config = dict(
    hidden_act='swiglu',
    fused_qkv=True,
    moe_every=2,
    slots_per_expert=2,
    patch_size=[2, 2],
    layers=6,
    positions='conv',
    beta3=0.9995,
    warmup_steps=240,
)
Rows from block 2, named by matrix and row number. Rows with one number belong to one attention dimension. Each number is 50 + 12 x the weight over its row's rms, rounded and kept within 0 to 99. All counts start at 0. After the name is the row's rms in percent of the matrix's.
# v: attention query, key and value (stacked) (model.blocks.2.attn.qkv.weight, 384x128, the v third), inputs 0-127
# proj: attention output (model.blocks.2.attn.proj.weight, 128x128, transposed), outputs 0-127
v.8 091:49 18 27 49 56 63 46 45 41 65 73 65 32 50 61 49 56 59 71 51 61 55 40 51 55 58 45 60 35 57 54 75 46 49 54 53 23 53 52 46 30 46 61 53 60 52 34 45 29 53 54 62 54 45 65 48 32 56 44 65 53 59 32 58 60 56 45 27 52 59 61 50 36 51 43 51 78 47 47 80 57 53 51 60 57 66 48 58 55 53 49 43 54 40 42 47 50 36 59 41 51 34 64 59 44 38 41 40 68 73 51 48 40 69 53 48 54 59 58 64 26 52 74 49 48 76 79 68
v.9 099:74 49 42 49 51 49 51 34 51 48 44 42 51 30 29 48 65 53 40 47 30 52 44 37 13 20 50 37 26 55 60 59 45 37 59 86 67 46 60 52 45 46 47 61 43 55 52 38 52 73 35 47 53 33 61 36 78 57 64 62 46 41 44 53 55 44 61 41 55 52 68 64 39 49 50 26 55 50 62 28 34 72 69 42 50 35 64 50 55 53 60 53 36 43 42 67 38 49 34 45 54 27 67 38 53 49 52 53 53 51 63 41 49 49 54 56 45 54 66 56 68 37 53 53 44 32 51 51
v.10 090:59 51 36 44 56 70 60 59 44 31 45 40 57 37 53 65 56 61 45 55 54 50 17 58 28 30 49 43 39 48 45 58 53 67 40 24 55 46 48 79 56 55 54 51 48 54 81 54 53 43 41 59 51 49 55 76 25 57 40 41 53 37 56 53 56 44 32 49 53 44 30 58 64 68 49 61 56 58 51 67 43 38 35 57 47 40 57 52 52 64 50 41 57 46 23 54 55 76 64 50 64 66 56 86 43 32 54 57 47 47 72 51 49 31 51 54 43 53 32 60 37 52 46 56 49 54 28 64
v.11 095:59 41 60 64 57 53 48 70 45 34 48 55 33 53 50 47 62 57 81 66 48 42 55 59 32 37 41 54 44 46 58 53 28 40 58 34 29 55 24 39 52 58 45 49 24 47 40 39 43 46 55 57 50 34 64 23 39 54 65 48 42 48 63 26 65 62 67 51 30 66 59 65 41 72 49 55 29 55 43 53 31 63 60 50 55 48 45 47 31 29 33 45 60 59 52 56 37 59 32 44 53 52 29 30 34 58 51 42 60 58 41 40 50 54 52 59 64 60 67 61 62 42 53 50 38 28 37 39
v.12 108:25 32 56 53 50 42 22 79 70 66 31 48 33 60 74 64 46 54 48 43 58 38 51 55 47 45 58 41 33 41 53 43 49 66 47 71 79 45 50 67 42 55 50 45 32 65 51 39 74 38 41 57 43 69 36 60 50 57 50 46 34 54 75 49 46 50 62 55 47 63 68 25 41 42 62 50 51 48 56 54 59 47 57 60 68 51 59 37 50 57 58 49 49 51 59 31 48 43 50 57 52 64 43 60 75 55 47 50 55 39 39 43 42 41 45 58 60 25 67 54 72 38 59 58 51 42 23 44
v.13 089:63 34 39 71 37 52 64 59 56 65 43 58 40 64 47 66 67 34 57 55 48 42 64 53 54 66 47 46 43 65 63 61 61 85 47 25 68 59 23 46 39 43 61 41 39 50 42 63 59 43 64 48 54 65 41 62 40 50 67 57 56 60 59 41 48 64 35 28 59 62 55 34 37 67 49 41 58 42 47 48 66 50 44 60 51 64 58 57 57 49 64 58 65 61 29 42 41 51 45 61 53 44 37 24 64 52 38 33 52 37 65 50 44 66 39 59 50 59 44 40 55 25 74 42 57 43 64 73
v.14 095:67 58 38 36 46 58 50 52 41 48 63 61 51 59 48 45 63 56 50 71 55 33 45 59 51 44 59 50 55 45 42 29 68 60 57 64 34 40 54 30 40 35 52 60 27 49 54 57 44 54 60 63 76 43 29 43 47 35 37 60 42 23 67 47 65 46 69 59 67 35 35 34 64 29 68 64 66 51 55 45 43 22 40 41 40 43 40 55 49 42 73 44 39 48 52 45 36 57 61 46 36 74 35 65 62 45 61 64 52 51 53 39 39 62 58 47 57 31 38 56 41 56 66 64 25 56 62 60
v.15 086:55 65 33 51 67 31 48 47 47 29 59 20 49 54 25 58 60 55 83 51 58 55 54 55 31 42 44 58 54 50 47 63 44 34 50 59 60 61 70 45 60 40 34 57 44 56 54 37 41 71 49 45 45 45 68 55 51 33 62 23 59 26 46 58 63 42 44 55 36 47 42 55 31 40 50 59 36 32 44 47 44 44 40 30 43 31 55 48 45 48 61 59 48 51 64 45 59 46 43 47 60 65 46 25 44 51 70 37 52 47 68 41 60 75 50 76 60 56 71 66 48 36 31 45 65 42 43 47
v.16 097:59 57 36 54 45 51 72 46 40 20 64 61 55 50 70 29 49 39 43 49 45 44 58 43 69 40 37 54 46 62 50 47 80 80 57 65 33 51 48 54 58 36 58 55 49 56 48 55 68 45 39 67 63 57 84 55 19 47 31 53 54 58 70 64 53 44 52 48 54 40 79 59 61 57 43 62 42 42 46 62 59 36 51 64 57 51 48 50 31 43 43 45 58 34 45 36 60 46 56 59 53 63 39 67 41 55 48 49 55 27 51 55 48 39 52 36 62 48 47 50 28 75 26 48 56 59 50 57
v.17 098:42 60 30 68 48 49 52 70 67 46 45 37 37 56 66 56 57 75 55 47 35 58 68 47 64 38 58 48 48 45 45 51 39 40 57 58 52 28 56 22 50 38 27 49 38 49 56 54 46 57 59 52 46 70 71 63 46 49 52 55 54 48 55 54 59 65 52 42 43 33 72 53 45 43 36 47 57 39 69 28 59 59 29 68 45 56 47 47 27 49 09 46 57 51 28 57 55 49 59 64 58 44 25 48 60 37 45 49 46 45 51 17 59 43 55 39 59 69 62 37 37 43 53 41 59 31 54 51
v.18 105:53 54 57 38 59 50 57 51 34 54 51 62 39 71 25 71 54 36 53 59 49 37 41 56 54 45 63 51 69 25 62 67 52 36 46 56 59 50 56 60 71 64 35 47 53 39 53 49 51 48 67 37 37 48 33 58 54 25 67 60 51 42 39 72 32 56 58 47 46 40 53 50 40 44 62 53 36 46 55 28 49 37 43 34 43 44 42 48 37 42 69 50 65 62 32 49 40 67 44 62 60 39 48 34 71 51 73 50 38 52 45 51 51 47 57 49 38 24 31 61 51 35 72 49 36 47 09 54
v.19 098:45 61 32 60 81 45 49 46 59 60 36 72 62 59 69 67 58 49 45 53 46 61 44 66 61 36 64 48 60 59 57 59 61 40 61 50 33 36 40 99 56 50 42 45 70 47 62 57 54 39 67 39 54 69 65 55 53 59 57 44 59 46 49 35 28 58 49 28 37 50 74 37 57 34 56 54 64 60 42 60 50 57 40 36 45 64 53 43 21 46 50 34 40 60 47 44 53 39 46 54 60 68 40 56 67 46 58 58 49 53 45 44 54 58 34 48 38 31 48 51 37 53 44 52 38 32 37 67
v.20 102:54 52 39 61 61 51 48 33 68 40 54 49 75 54 51 43 54 64 45 63 49 42 56 54 52 45 58 48 44 31 59 49 33 27 63 45 73 52 45 80 47 46 48 56 50 62 74 46 36 48 53 41 32 55 40 25 35 54 45 55 24 56 52 19 39 56 59 48 56 45 39 68 61 43 52 46 54 65 57 32 38 67 44 44 49 43 62 49 48 62 23 47 40 49 67 77 44 58 54 57 65 66 38 65 28 75 45 61 55 49 49 35 49 42 50 60 49 60 65 58 59 61 16 52 46 50 50 66
v.21 094:61 54 39 50 48 62 53 46 55 55 40 54 36 55 57 25 19 56 63 51 37 62 44 47 64 80 53 60 59 49 34 66 55 64 49 56 59 62 40 53 71 63 78 43 62 60 47 63 48 52 68 46 44 64 59 85 28 54 33 68 46 53 44 31 54 68 55 53 38 62 37 31 68 37 56 60 38 44 57 59 49 33 52 66 62 32 50 54 35 46 55 44 56 30 43 41 58 38 65 54 54 46 54 66 37 53 33 37 64 65 49 53 60 43 55 49 57 54 59 40 46 55 54 42 52 71 77 55
v.22 093:49 59 50 57 61 44 49 76 65 59 45 40 65 29 66 63 42 46 43 47 38 44 72 56 52 47 43 48 47 50 42 46 53 45 64 35 36 60 30 40 51 54 56 58 48 32 51 46 40 39 64 53 47 58 73 46 33 60 40 64 78 43 63 22 50 35 46 56 48 50 27 47 62 37 61 77 29 73 55 76 44 46 23 61 60 56 51 40 63 51 45 22 53 45 75 68 49 51 47 58 43 40 57 66 53 42 59 50 50 57 45 60 48 37 64 55 51 44 60 43 54 60 80 43 41 41 36 60
v.23 096:54 53 49 68 35 63 61 45 45 40 51 49 50 51 74 46 48 42 54 30 34 52 48 44 65 74 35 58 32 49 45 54 53 63 51 47 48 41 65 48 63 53 50 39 76 43 47 66 45 35 56 52 50 57 48 28 65 51 42 42 37 42 42 69 39 46 42 41 53 29 49 56 33 56 46 40 55 42 48 60 45 49 40 58 39 58 44 57 94 66 43 44 48 52 48 48 55 40 61 73 56 43 66 75 35 40 41 41 41 60 44 38 43 18 53 38 53 79 57 30 39 52 49 43 66 65 76 70
v.24 109:78 53 77 49 54 54 67 60 56 73 44 33 84 50 38 42 59 80 54 63 50 49 55 50 42 50 41 54 83 66 38 51 65 65 55 33 54 64 39 41 61 57 38 50 60 34 53 53 74 52 52 45 57 47 54 60 38 40 55 42 60 44 37 38 46 73 66 54 54 45 27 39 51 74 50 74 55 49 60 51 59 45 47 75 61 30 58 51 49 34 43 65 50 43 47 33 43 36 35 41 69 66 52 42 51 57 52 52 48 54 40 51 48 62 47 41 61 28 55 62 44 52 50 47 38 51 66 48
v.25 100:50 45 56 71 60 63 65 34 69 77 43 36 32 50 49 63 55 38 56 30 82 60 62 38 54 67 63 51 58 41 59 40 35 45 39 51 60 43 28 75 52 53 35 33 44 54 35 63 33 41 72 33 58 39 20 46 36 62 47 43 62 39 71 54 56 69 55 52 60 38 51 62 41 70 47 33 55 42 43 20 54 39 45 44 43 66 54 54 37 59 45 54 51 58 46 63 41 64 43 60 61 46 53 49 62 58 50 47 50 56 36 46 47 50 42 65 46 40 53 36 61 53 47 40 54 31 26 54
v.26 090:45 45 73 39 31 46 64 29 37 31 63 71 49 48 46 62 61 45 49 34 54 45 50 44 26 48 57 42 70 30 49 31 49 47 60 70 39 58 37 41 48 66 61 51 52 49 50 58 32 58 48 45 71 44 38 59 70 34 54 33 54 49 19 50 45 46 54 49 69 66 44 69 56 52 49 62 42 44 60 50 51 58 59 52 40 03 39 59 23 54 67 48 48 36 67 71 55 49 50 55 52 57 36 37 43 47 69 46 56 44 55 61 40 47 50 45 46 69 57 44 55 54 43 50 64 44 69 61
v.27 110:37 46 56 58 61 48 67 56 57 45 50 46 25 62 56 31 60 47 51 48 52 42 67 53 36 73 43 53 35 72 44 46 46 77 44 54 46 57 70 42 64 60 56 39 73 34 44 60 59 43 42 54 46 63 71 70 58 63 41 47 50 41 53 34 48 54 54 63 27 51 28 51 57 62 53 46 32 63 48 48 70 49 72 70 47 51 56 58 57 47 58 54 66 37 26 61 43 37 61 41 57 25 37 48 40 79 53 47 55 66 68 75 32 33 62 48 64 51 56 39 47 56 57 57 41 52 67 46
v.28 090:54 37 42 53 54 66 48 30 60 46 52 54 67 31 21 49 47 68 58 44 58 49 85 51 76 60 52 58 40 60 51 55 46 34 44 69 32 41 64 53 49 42 46 49 43 48 49 53 40 61 49 43 47 64 65 48 19 52 56 57 58 44 57 49 33 46 27 45 66 36 58 17 71 58 39 70 57 64 29 61 59 59 53 50 56 50 58 61 49 41 47 66 41 64 59 51 49 57 33 39 53 70 51 22 56 51 38 42 57 57 50 46 38 66 50 49 46 53 41 46 38 35 28 51 20 59 55 58
v.29 086:39 63 73 56 62 65 56 48 65 57 57 34 31 60 48 52 64 40 63 53 57 52 31 32 60 60 40 67 52 42 51 50 65 62 40 56 45 44 19 32 36 69 47 58 64 40 40 50 39 42 51 55 30 57 55 11 47 65 66 49 58 76 47 44 60 55 40 57 35 49 82 38 50 70 58 46 35 66 51 56 55 57 61 48 43 51 72 55 49 48 52 50 50 55 58 45 36 66 51 75 50 54 48 61 45 61 26 43 67 45 56 35 40 72 49 50 44 51 50 50 56 37 44 61 53 29 66 50
v.30 089:44 52 65 73 35 43 54 41 51 49 54 68 49 35 41 66 41 43 58 44 63 26 58 55 46 56 58 48 43 40 58 48 32 58 38 82 22 45 53 38 34 53 67 58 39 55 37 56 49 58 61 42 55 39 19 70 41 46 48 57 65 57 69 45 45 60 74 62 33 34 31 49 50 50 46 45 63 66 34 68 64 52 48 67 35 46 56 53 48 47 72 44 58 49 42 43 56 47 41 50 53 36 44 39 66 58 52 61 55 28 51 56 64 18 50 43 32 53 60 76 63 56 65 54 48 34 40 46
v.31 097:55 39 71 36 40 57 59 51 45 74 55 50 65 42 58 39 49 56 45 45 60 61 48 41 49 47 62 49 49 46 49 76 55 34 49 44 56 57 39 42 46 64 41 68 34 49 53 49 47 43 40 32 40 18 50 73 76 49 40 82 48 52 61 70 73 21 45 64 39 70 44 54 47 32 54 43 60 50 54 45 39 48 15 30 38 30 51 51 46 55 54 62 56 64 48 53 46 50 57 44 43 47 49 57 55 28 48 58 48 51 73 51 80 62 38 37 45 53 58 51 41 52 49 64 74 47 53 43
v.32 102:54 52 53 54 63 61 42 37 38 35 52 46 34 56 49 41 48 55 44 36 52 63 58 51 68 15 35 53 45 46 44 42 57 72 32 59 43 42 50 58 39 52 69 48 74 42 56 47 31 55 50 53 32 47 43 43 65 41 34 43 54 20 22 40 48 40 43 48 70 37 34 54 46 39 35 49 42 56 67 59 41 67 46 59 32 50 53 54 27 60 42 53 22 48 38 67 53 31 75 35 56 47 71 59 46 36 53 46 57 47 24 68 59 61 49 55 54 59 56 64 61 42 52 62 56 66 61 39
v.33 090:46 72 54 44 57 62 29 50 56 50 53 51 38 64 38 57 65 32 44 39 53 52 33 51 49 31 49 41 47 44 51 44 58 35 39 65 54 41 77 55 60 55 58 44 50 37 70 37 46 42 56 46 49 46 58 52 58 49 42 45 11 29 64 44 62 54 47 68 68 53 41 38 82 56 41 59 57 63 46 47 44 36 40 70 55 70 46 49 67 48 48 53 39 43 80 59 38 57 57 21 34 42 48 49 52 48 70 45 60 36 69 52 68 45 26 55 41 44 53 65 35 58 45 59 37 67 37 40
v.34 101:59 51 14 42 36 66 62 55 44 29 63 52 71 64 40 59 63 31 39 56 60 54 31 47 45 49 57 41 33 64 53 52 41 49 55 58 50 56 66 54 51 42 47 48 64 63 49 42 55 62 42 60 49 31 37 26 68 66 57 31 47 53 36 60 43 44 63 46 47 50 43 32 54 53 40 42 51 45 36 54 41 58 46 69 65 00 43 59 56 51 49 63 37 65 74 56 53 56 39 53 57 69 47 38 50 53 46 52 53 41 65 38 34 67 35 47 30 62 58 68 63 67 49 55 42 42 40 51
proj.8 081:47 41 67 51 48 37 21 38 66 35 25 62 49 38 35 35 53 39 22 52 47 54 55 44 36 44 60 63 43 50 36 28 55 51 45 25 42 32 45 54 48 59 51 62 45 42 50 34 28 33 65 64 65 54 49 44 31 50 52 43 63 37 44 63 49 57 39 49 44 27 55 47 43 55 71 48 41 59 60 48 52 51 46 53 45 34 45 46 56 72 67 27 28 57 39 46 66 48 33 38 37 54 35 50 41 65 51 58 74 46 48 44 53 27 49 55 40 60 55 79 48 39 65 30 54 39 61 48
proj.9 102:56 62 53 40 52 38 48 55 60 49 48 47 44 10 47 54 39 48 61 43 70 63 54 81 51 59 51 40 55 43 47 29 54 51 48 29 41 43 57 48 48 54 43 44 53 59 50 21 64 29 46 41 63 37 50 56 67 54 58 51 42 46 54 58 67 67 46 49 49 71 55 29 20 49 29 49 60 60 28 53 56 78 50 48 13 63 59 37 56 57 63 54 69 50 37 69 45 47 61 50 45 46 55 67 37 38 47 46 22 40 53 49 51 48 40 51 60 57 44 56 43 38 56 70 52 36 56 51
proj.10 091:29 38 57 46 60 57 66 24 48 51 77 44 68 54 55 38 52 69 61 34 43 57 82 57 61 58 57 57 45 33 43 65 65 74 44 60 51 49 59 29 56 67 52 61 54 36 28 29 51 52 52 50 47 56 44 62 40 51 56 53 63 56 49 41 46 53 44 42 32 53 53 43 47 54 54 42 57 49 44 49 56 31 61 41 51 51 59 89 53 48 43 27 51 60 33 58 64 36 38 59 45 65 57 16 61 31 52 44 40 70 47 36 49 66 51 54 76 41 45 57 57 41 35 57 51 45 41 55
proj.11 109:47 35 56 50 52 42 48 48 59 74 20 54 47 31 42 57 53 49 30 81 73 54 45 19 56 50 48 28 63 54 51 43 55 56 49 76 61 32 44 67 40 61 63 43 56 56 48 67 47 50 58 71 63 57 41 45 34 45 45 53 47 55 59 43 60 40 62 35 75 23 56 42 52 65 66 50 30 49 43 47 63 64 41 53 44 52 53 62 24 75 44 43 36 43 45 49 38 48 60 33 53 41 30 64 34 45 57 46 63 49 56 48 50 34 65 34 38 53 47 60 50 65 60 65 53 52 40 51
proj.12 086:58 52 42 52 54 50 35 47 28 52 26 54 51 72 81 48 44 53 46 45 33 49 49 49 47 50 47 66 70 50 42 46 43 62 55 47 34 53 42 45 49 60 35 30 52 27 45 25 70 52 41 58 54 25 61 57 57 61 50 72 33 49 67 41 51 53 42 43 49 45 42 72 48 44 58 38 43 58 56 43 46 35 36 55 34 57 37 45 48 43 55 44 34 47 71 26 61 49 38 69 51 48 23 34 42 58 56 55 36 34 66 41 56 56 50 35 58 16 56 59 49 76 52 44 51 46 24 56
proj.13 098:43 40 63 52 41 41 67 49 51 47 30 52 44 55 22 22 57 36 25 68 58 50 29 50 43 41 47 71 50 53 58 56 29 66 54 66 44 42 52 57 52 26 67 43 62 52 47 84 66 57 54 58 51 39 36 58 45 50 33 54 49 49 55 50 55 49 38 53 33 23 48 68 40 63 47 49 47 59 46 55 50 60 51 63 36 44 45 41 52 28 59 69 36 40 23 46 33 44 51 73 45 60 31 63 46 55 44 45 70 69 54 56 61 44 40 69 52 43 54 64 45 55 75 57 50 43 42 42
proj.14 096:36 59 69 48 40 54 53 42 44 62 80 71 56 64 62 70 61 45 53 46 54 21 63 50 52 39 51 58 46 42 48 34 31 53 57 32 55 49 50 68 39 47 55 41 53 62 40 29 34 54 81 45 60 63 64 55 48 48 68 32 66 49 49 46 66 51 69 52 39 74 64 43 50 45 56 41 69 64 41 55 46 18 52 37 45 47 46 21 48 64 58 40 71 47 64 31 53 62 58 43 59 41 35 33 54 54 61 56 37 62 52 51 44 31 58 62 66 37 55 45 58 39 56 37 56 48 56 49
proj.15 091:53 51 75 56 73 55 46 57 54 61 69 23 48 38 46 54 51 64 07 65 48 53 38 32 40 47 48 26 48 46 64 26 52 38 50 54 42 48 45 38 45 43 54 63 49 54 51 25 48 42 59 28 37 53 41 47 56 48 46 74 52 43 49 70 60 53 62 22 68 70 57 49 50 52 49 37 36 47 68 59 52 58 63 53 43 66 45 13 43 45 55 49 53 59 46 50 40 36 46 41 31 56 45 56 42 48 69 37 44 22 56 62 42 38 52 27 47 49 56 50 50 64 41 52 53 38 52 44
proj.16 097:59 44 53 54 46 47 69 65 44 51 41 57 66 61 57 46 47 17 67 29 48 41 37 67 49 53 43 53 46 56 49 56 33 51 55 46 72 68 60 51 40 54 58 46 58 36 42 37 64 41 58 55 48 56 35 45 42 56 61 33 74 64 46 39 37 45 67 64 44 70 37 47 57 38 32 41 55 58 46 50 28 42 42 56 55 50 49 49 22 74 44 44 41 61 53 20 55 52 53 63 53 43 39 40 56 48 50 49 47 88 40 40 59 55 73 63 62 52 49 61 53 49 12 69 49 33 54 51
proj.17 102:55 43 60 51 39 55 61 32 44 62 17 28 39 59 78 48 65 60 50 46 69 50 32 54 50 54 40 32 47 49 40 42 45 43 44 39 32 70 38 70 50 25 38 51 46 42 61 59 41 46 48 31 37 40 31 45 49 43 42 52 60 49 55 49 64 43 70 47 54 84 39 55 56 44 58 46 42 43 26 58 32 69 62 64 56 51 39 65 15 74 42 66 47 62 32 58 49 47 53 50 45 57 50 64 63 63 50 47 39 62 46 62 47 75 63 46 42 60 46 39 55 63 52 45 48 45 55 42
proj.18 086:46 51 60 49 59 49 57 31 39 53 50 66 36 63 47 76 59 61 49 66 46 43 65 58 47 52 43 40 33 51 50 40 46 52 56 48 48 48 56 52 31 68 47 56 47 80 42 57 40 51 67 40 47 53 55 49 50 36 31 51 39 49 49 51 46 35 19 48 58 72 48 55 27 49 58 49 30 51 26 47 52 17 55 44 59 55 53 44 37 50 56 48 34 49 25 48 46 45 42 73 63 51 30 74 75 42 44 33 35 38 52 46 45 54 61 74 56 46 41 41 57 59 76 74 50 30 34 50
proj.19 090:50 57 75 52 61 45 56 49 53 36 39 61 50 74 46 21 45 47 50 63 60 53 71 52 43 47 44 54 50 51 54 59 31 51 46 44 60 95 71 20 48 57 55 43 38 42 73 55 54 39 43 42 56 35 44 40 56 45 57 50 57 39 59 34 35 32 45 45 52 55 41 46 68 36 33 51 64 42 65 50 42 60 66 42 81 33 59 75 19 59 64 57 68 37 59 47 60 50 60 54 69 61 42 43 58 50 49 47 28 59 46 52 51 67 59 36 43 50 50 48 52 56 48 43 49 45 45 41
proj.20 085:39 37 63 49 60 49 64 43 60 45 11 47 70 47 48 42 57 37 62 55 42 41 44 45 57 50 55 36 49 52 54 45 44 45 45 46 35 51 49 44 49 60 51 52 47 42 44 55 54 45 51 57 59 40 58 43 42 55 57 48 44 57 47 26 39 40 57 55 32 60 59 33 75 54 43 44 66 63 43 43 44 67 54 36 41 39 52 91 49 45 41 47 66 46 78 81 19 42 58 48 64 38 46 37 34 52 46 50 64 72 52 69 48 38 60 37 38 57 34 68 66 60 23 69 52 54 51 31
proj.21 090:51 40 59 53 53 41 62 59 51 39 72 50 54 53 47 36 48 66 29 40 57 54 69 19 54 66 26 49 44 43 47 36 48 55 42 49 56 29 49 53 46 69 60 55 57 33 54 57 52 36 74 57 41 43 60 60 36 56 66 48 55 66 50 34 33 32 70 53 48 34 51 61 74 54 62 54 38 65 45 46 58 39 66 50 56 56 45 57 24 51 53 58 41 60 31 31 58 50 49 66 41 56 52 41 31 47 51 40 56 51 44 53 45 63 47 70 29 45 38 27 55 23 43 54 50 23 76 66
proj.22 097:40 64 38 47 56 37 24 52 54 30 30 31 53 32 58 59 14 51 68 47 65 45 40 60 47 59 49 69 68 62 50 62 35 37 38 61 60 42 52 58 53 40 52 54 57 51 33 42 40 78 65 69 51 66 48 47 43 58 61 29 73 54 58 31 45 50 62 57 55 54 51 52 68 45 31 40 47 52 43 46 54 34 70 53 76 51 50 43 73 52 52 48 48 54 61 54 74 51 33 51 36 52 74 50 53 19 47 54 43 37 57 46 56 61 37 46 67 38 50 52 64 49 61 52 51 49 35 55
proj.23 091:45 46 37 58 43 51 66 41 47 53 34 54 41 66 62 53 70 45 52 22 58 41 66 55 43 47 42 51 48 56 52 68 48 40 46 49 44 59 50 44 56 65 38 54 41 45 35 79 36 44 62 44 41 37 56 40 53 59 53 61 36 46 51 52 35 56 34 48 32 82 42 37 34 60 58 45 66 52 63 44 54 46 65 45 85 49 61 73 99 41 48 49 50 58 56 51 70 45 37 60 61 59 67 29 55 48 57 49 66 62 50 55 49 72 38 45 43 66 61 35 48 42 41 57 52 46 64 58
proj.24 103:40 42 36 58 58 60 64 52 22 39 64 35 82 54 60 53 61 93 52 63 59 61 53 57 47 49 50 53 26 49 55 45 43 61 37 57 58 42 54 60 40 40 56 52 50 60 74 52 69 51 40 46 48 61 43 49 58 54 55 41 55 49 46 41 48 15 50 48 48 37 64 57 58 51 59 55 57 51 24 52 62 50 57 64 43 62 52 33 54 78 48 53 52 59 50 29 46 49 75 37 65 38 50 58 61 52 48 43 45 85 52 50 39 34 43 65 73 47 34 51 40 62 59 32 49 45 50 55
proj.25 091:57 54 42 52 72 51 64 76 39 57 29 32 27 67 31 43 42 45 37 38 36 41 33 26 45 45 40 70 53 46 59 54 58 58 54 52 51 59 47 30 50 29 28 49 58 43 56 96 41 55 48 54 46 60 61 49 45 56 38 56 65 54 47 46 54 34 28 47 32 45 57 40 41 53 57 57 73 46 75 51 56 34 60 45 56 34 48 73 40 22 44 56 53 50 48 66 63 48 64 53 51 55 45 36 49 63 48 50 52 55 52 67 41 47 50 28 40 51 42 51 39 59 48 33 52 35 34 49
proj.26 088:50 64 28 39 39 50 61 39 39 63 94 58 47 58 38 60 36 63 51 38 57 50 40 71 53 65 69 44 39 42 63 45 59 38 43 53 53 39 48 63 42 62 53 47 61 51 52 58 35 56 51 41 54 51 57 44 49 44 51 74 59 63 48 45 51 57 32 57 39 20 52 41 56 58 45 48 52 42 48 52 51 66 41 48 55 75 46 20 11 37 55 53 76 39 50 66 22 45 48 50 65 37 54 61 44 54 44 48 35 39 49 71 59 52 53 67 61 61 46 29 66 43 49 53 47 40 52 55
proj.27 100:56 54 43 51 71 62 54 52 55 52 42 43 35 69 65 49 61 39 61 45 54 43 39 37 55 53 48 59 60 52 54 46 66 68 43 43 53 56 48 60 58 60 55 53 49 53 38 54 45 58 35 49 53 38 50 44 40 47 44 74 44 26 55 36 49 44 66 74 80 55 50 54 66 51 75 68 43 56 42 46 27 64 28 68 67 48 61 34 59 65 53 46 15 43 24 49 35 62 54 17 62 40 41 54 54 70 50 42 65 35 64 51 45 71 74 51 52 52 41 52 55 74 50 50 52 48 55 62
proj.28 095:51 53 54 39 57 45 63 62 52 56 42 37 57 30 37 45 52 61 26 73 43 43 10 58 47 55 63 38 53 55 51 31 63 55 49 32 68 56 46 44 50 10 60 49 53 43 29 79 49 44 47 36 54 52 48 54 44 50 24 41 53 42 45 57 36 52 46 40 40 69 58 90 58 28 59 47 50 48 69 56 39 76 36 59 47 40 52 23 46 63 45 58 74 34 49 45 53 41 47 46 57 46 54 61 47 61 48 47 54 51 50 55 46 37 58 51 44 55 41 37 50 47 36 49 49 54 53 34
proj.29 090:39 62 45 43 57 48 69 58 55 52 10 28 37 54 54 36 45 49 53 42 57 64 66 52 56 43 55 43 44 47 46 52 25 49 42 50 55 63 49 76 43 85 49 47 47 49 59 71 44 55 48 74 49 54 42 40 57 50 46 54 57 59 54 37 60 50 32 55 65 37 37 53 54 65 67 56 57 41 41 46 58 46 33 38 60 42 61 90 50 51 53 44 51 42 74 55 41 40 68 63 61 49 48 41 52 47 39 30 57 76 47 60 58 25 49 56 36 32 46 40 49 74 50 72 47 47 44 44
proj.30 093:74 53 33 44 37 38 62 56 40 77 54 73 46 27 54 54 32 50 30 49 41 22 44 24 49 75 45 45 58 52 46 52 62 65 62 35 72 54 45 56 58 34 69 63 56 45 54 68 56 47 59 57 38 54 60 55 40 50 32 57 68 54 57 56 56 35 54 42 53 64 51 58 45 62 38 66 67 55 61 54 46 65 53 62 59 58 56 40 48 35 68 50 56 54 36 42 54 55 36 79 50 56 43 53 65 67 39 32 53 49 53 71 54 81 47 55 52 48 42 67 44 42 72 31 49 53 50 44
proj.31 094:58 55 36 53 40 49 71 47 48 43 62 67 65 38 46 55 61 57 67 52 51 68 56 53 50 55 36 48 70 42 52 58 38 43 52 60 40 28 47 52 35 50 17 48 57 59 62 23 56 75 50 68 46 69 45 56 72 53 57 28 46 59 58 60 71 82 62 68 69 19 54 53 45 49 51 41 40 67 51 54 66 36 79 34 64 64 47 59 44 35 58 51 44 54 32 47 40 45 43 48 64 63 50 44 52 20 50 56 49 60 42 52 55 34 40 60 47 59 50 52 54 51 53 52 51 44 39 47
proj.32 103:41 50 41 46 71 51 28 49 58 68 48 44 40 66 34 70 62 43 54 39 53 49 48 46 57 58 54 68 41 47 36 28 53 66 50 31 54 57 57 35 62 42 55 48 39 62 53 51 48 60 46 25 59 53 56 42 50 50 50 62 61 23 31 52 50 64 72 51 30 75 60 52 48 54 48 53 50 58 36 37 67 62 49 56 54 45 57 61 20 53 59 57 87 48 38 70 49 57 30 33 47 60 61 43 60 48 40 51 34 14 43 33 42 45 39 28 46 45 52 49 51 56 47 27 52 51 59 58
proj.33 096:56 35 41 49 58 54 32 68 48 51 66 55 62 53 50 45 56 29 61 52 37 43 67 69 52 60 57 57 50 47 50 41 67 48 57 27 48 51 47 49 49 56 70 53 50 63 63 28 36 56 79 57 49 54 60 49 46 44 57 29 07 40 51 56 47 45 44 63 40 65 56 69 65 51 51 45 45 60 55 57 51 16 40 73 32 40 61 56 67 42 36 50 51 42 78 64 54 42 53 27 66 43 42 51 40 76 73 44 69 39 54 63 49 45 44 32 44 43 47 59 52 46 35 44 53 49 58 47
proj.34 098:53 56 74 38 43 47 69 43 38 53 71 61 68 64 40 59 62 42 68 62 39 61 57 61 47 47 52 40 29 35 51 54 57 41 43 56 46 53 53 56 41 33 70 58 50 45 48 51 49 00 56 44 45 64 49 50 59 45 54 56 42 66 59 64 33 76 55 43 57 61 57 51 28 50 65 53 39 40 48 54 48 60 54 58 14 86 37 54 55 49 50 47 61 42 67 65 57 51 58 71 64 43 42 53 58 55 41 62 41 70 47 54 46 27 47 56 45 50 51 65 32 53 56 57 48 59 46 46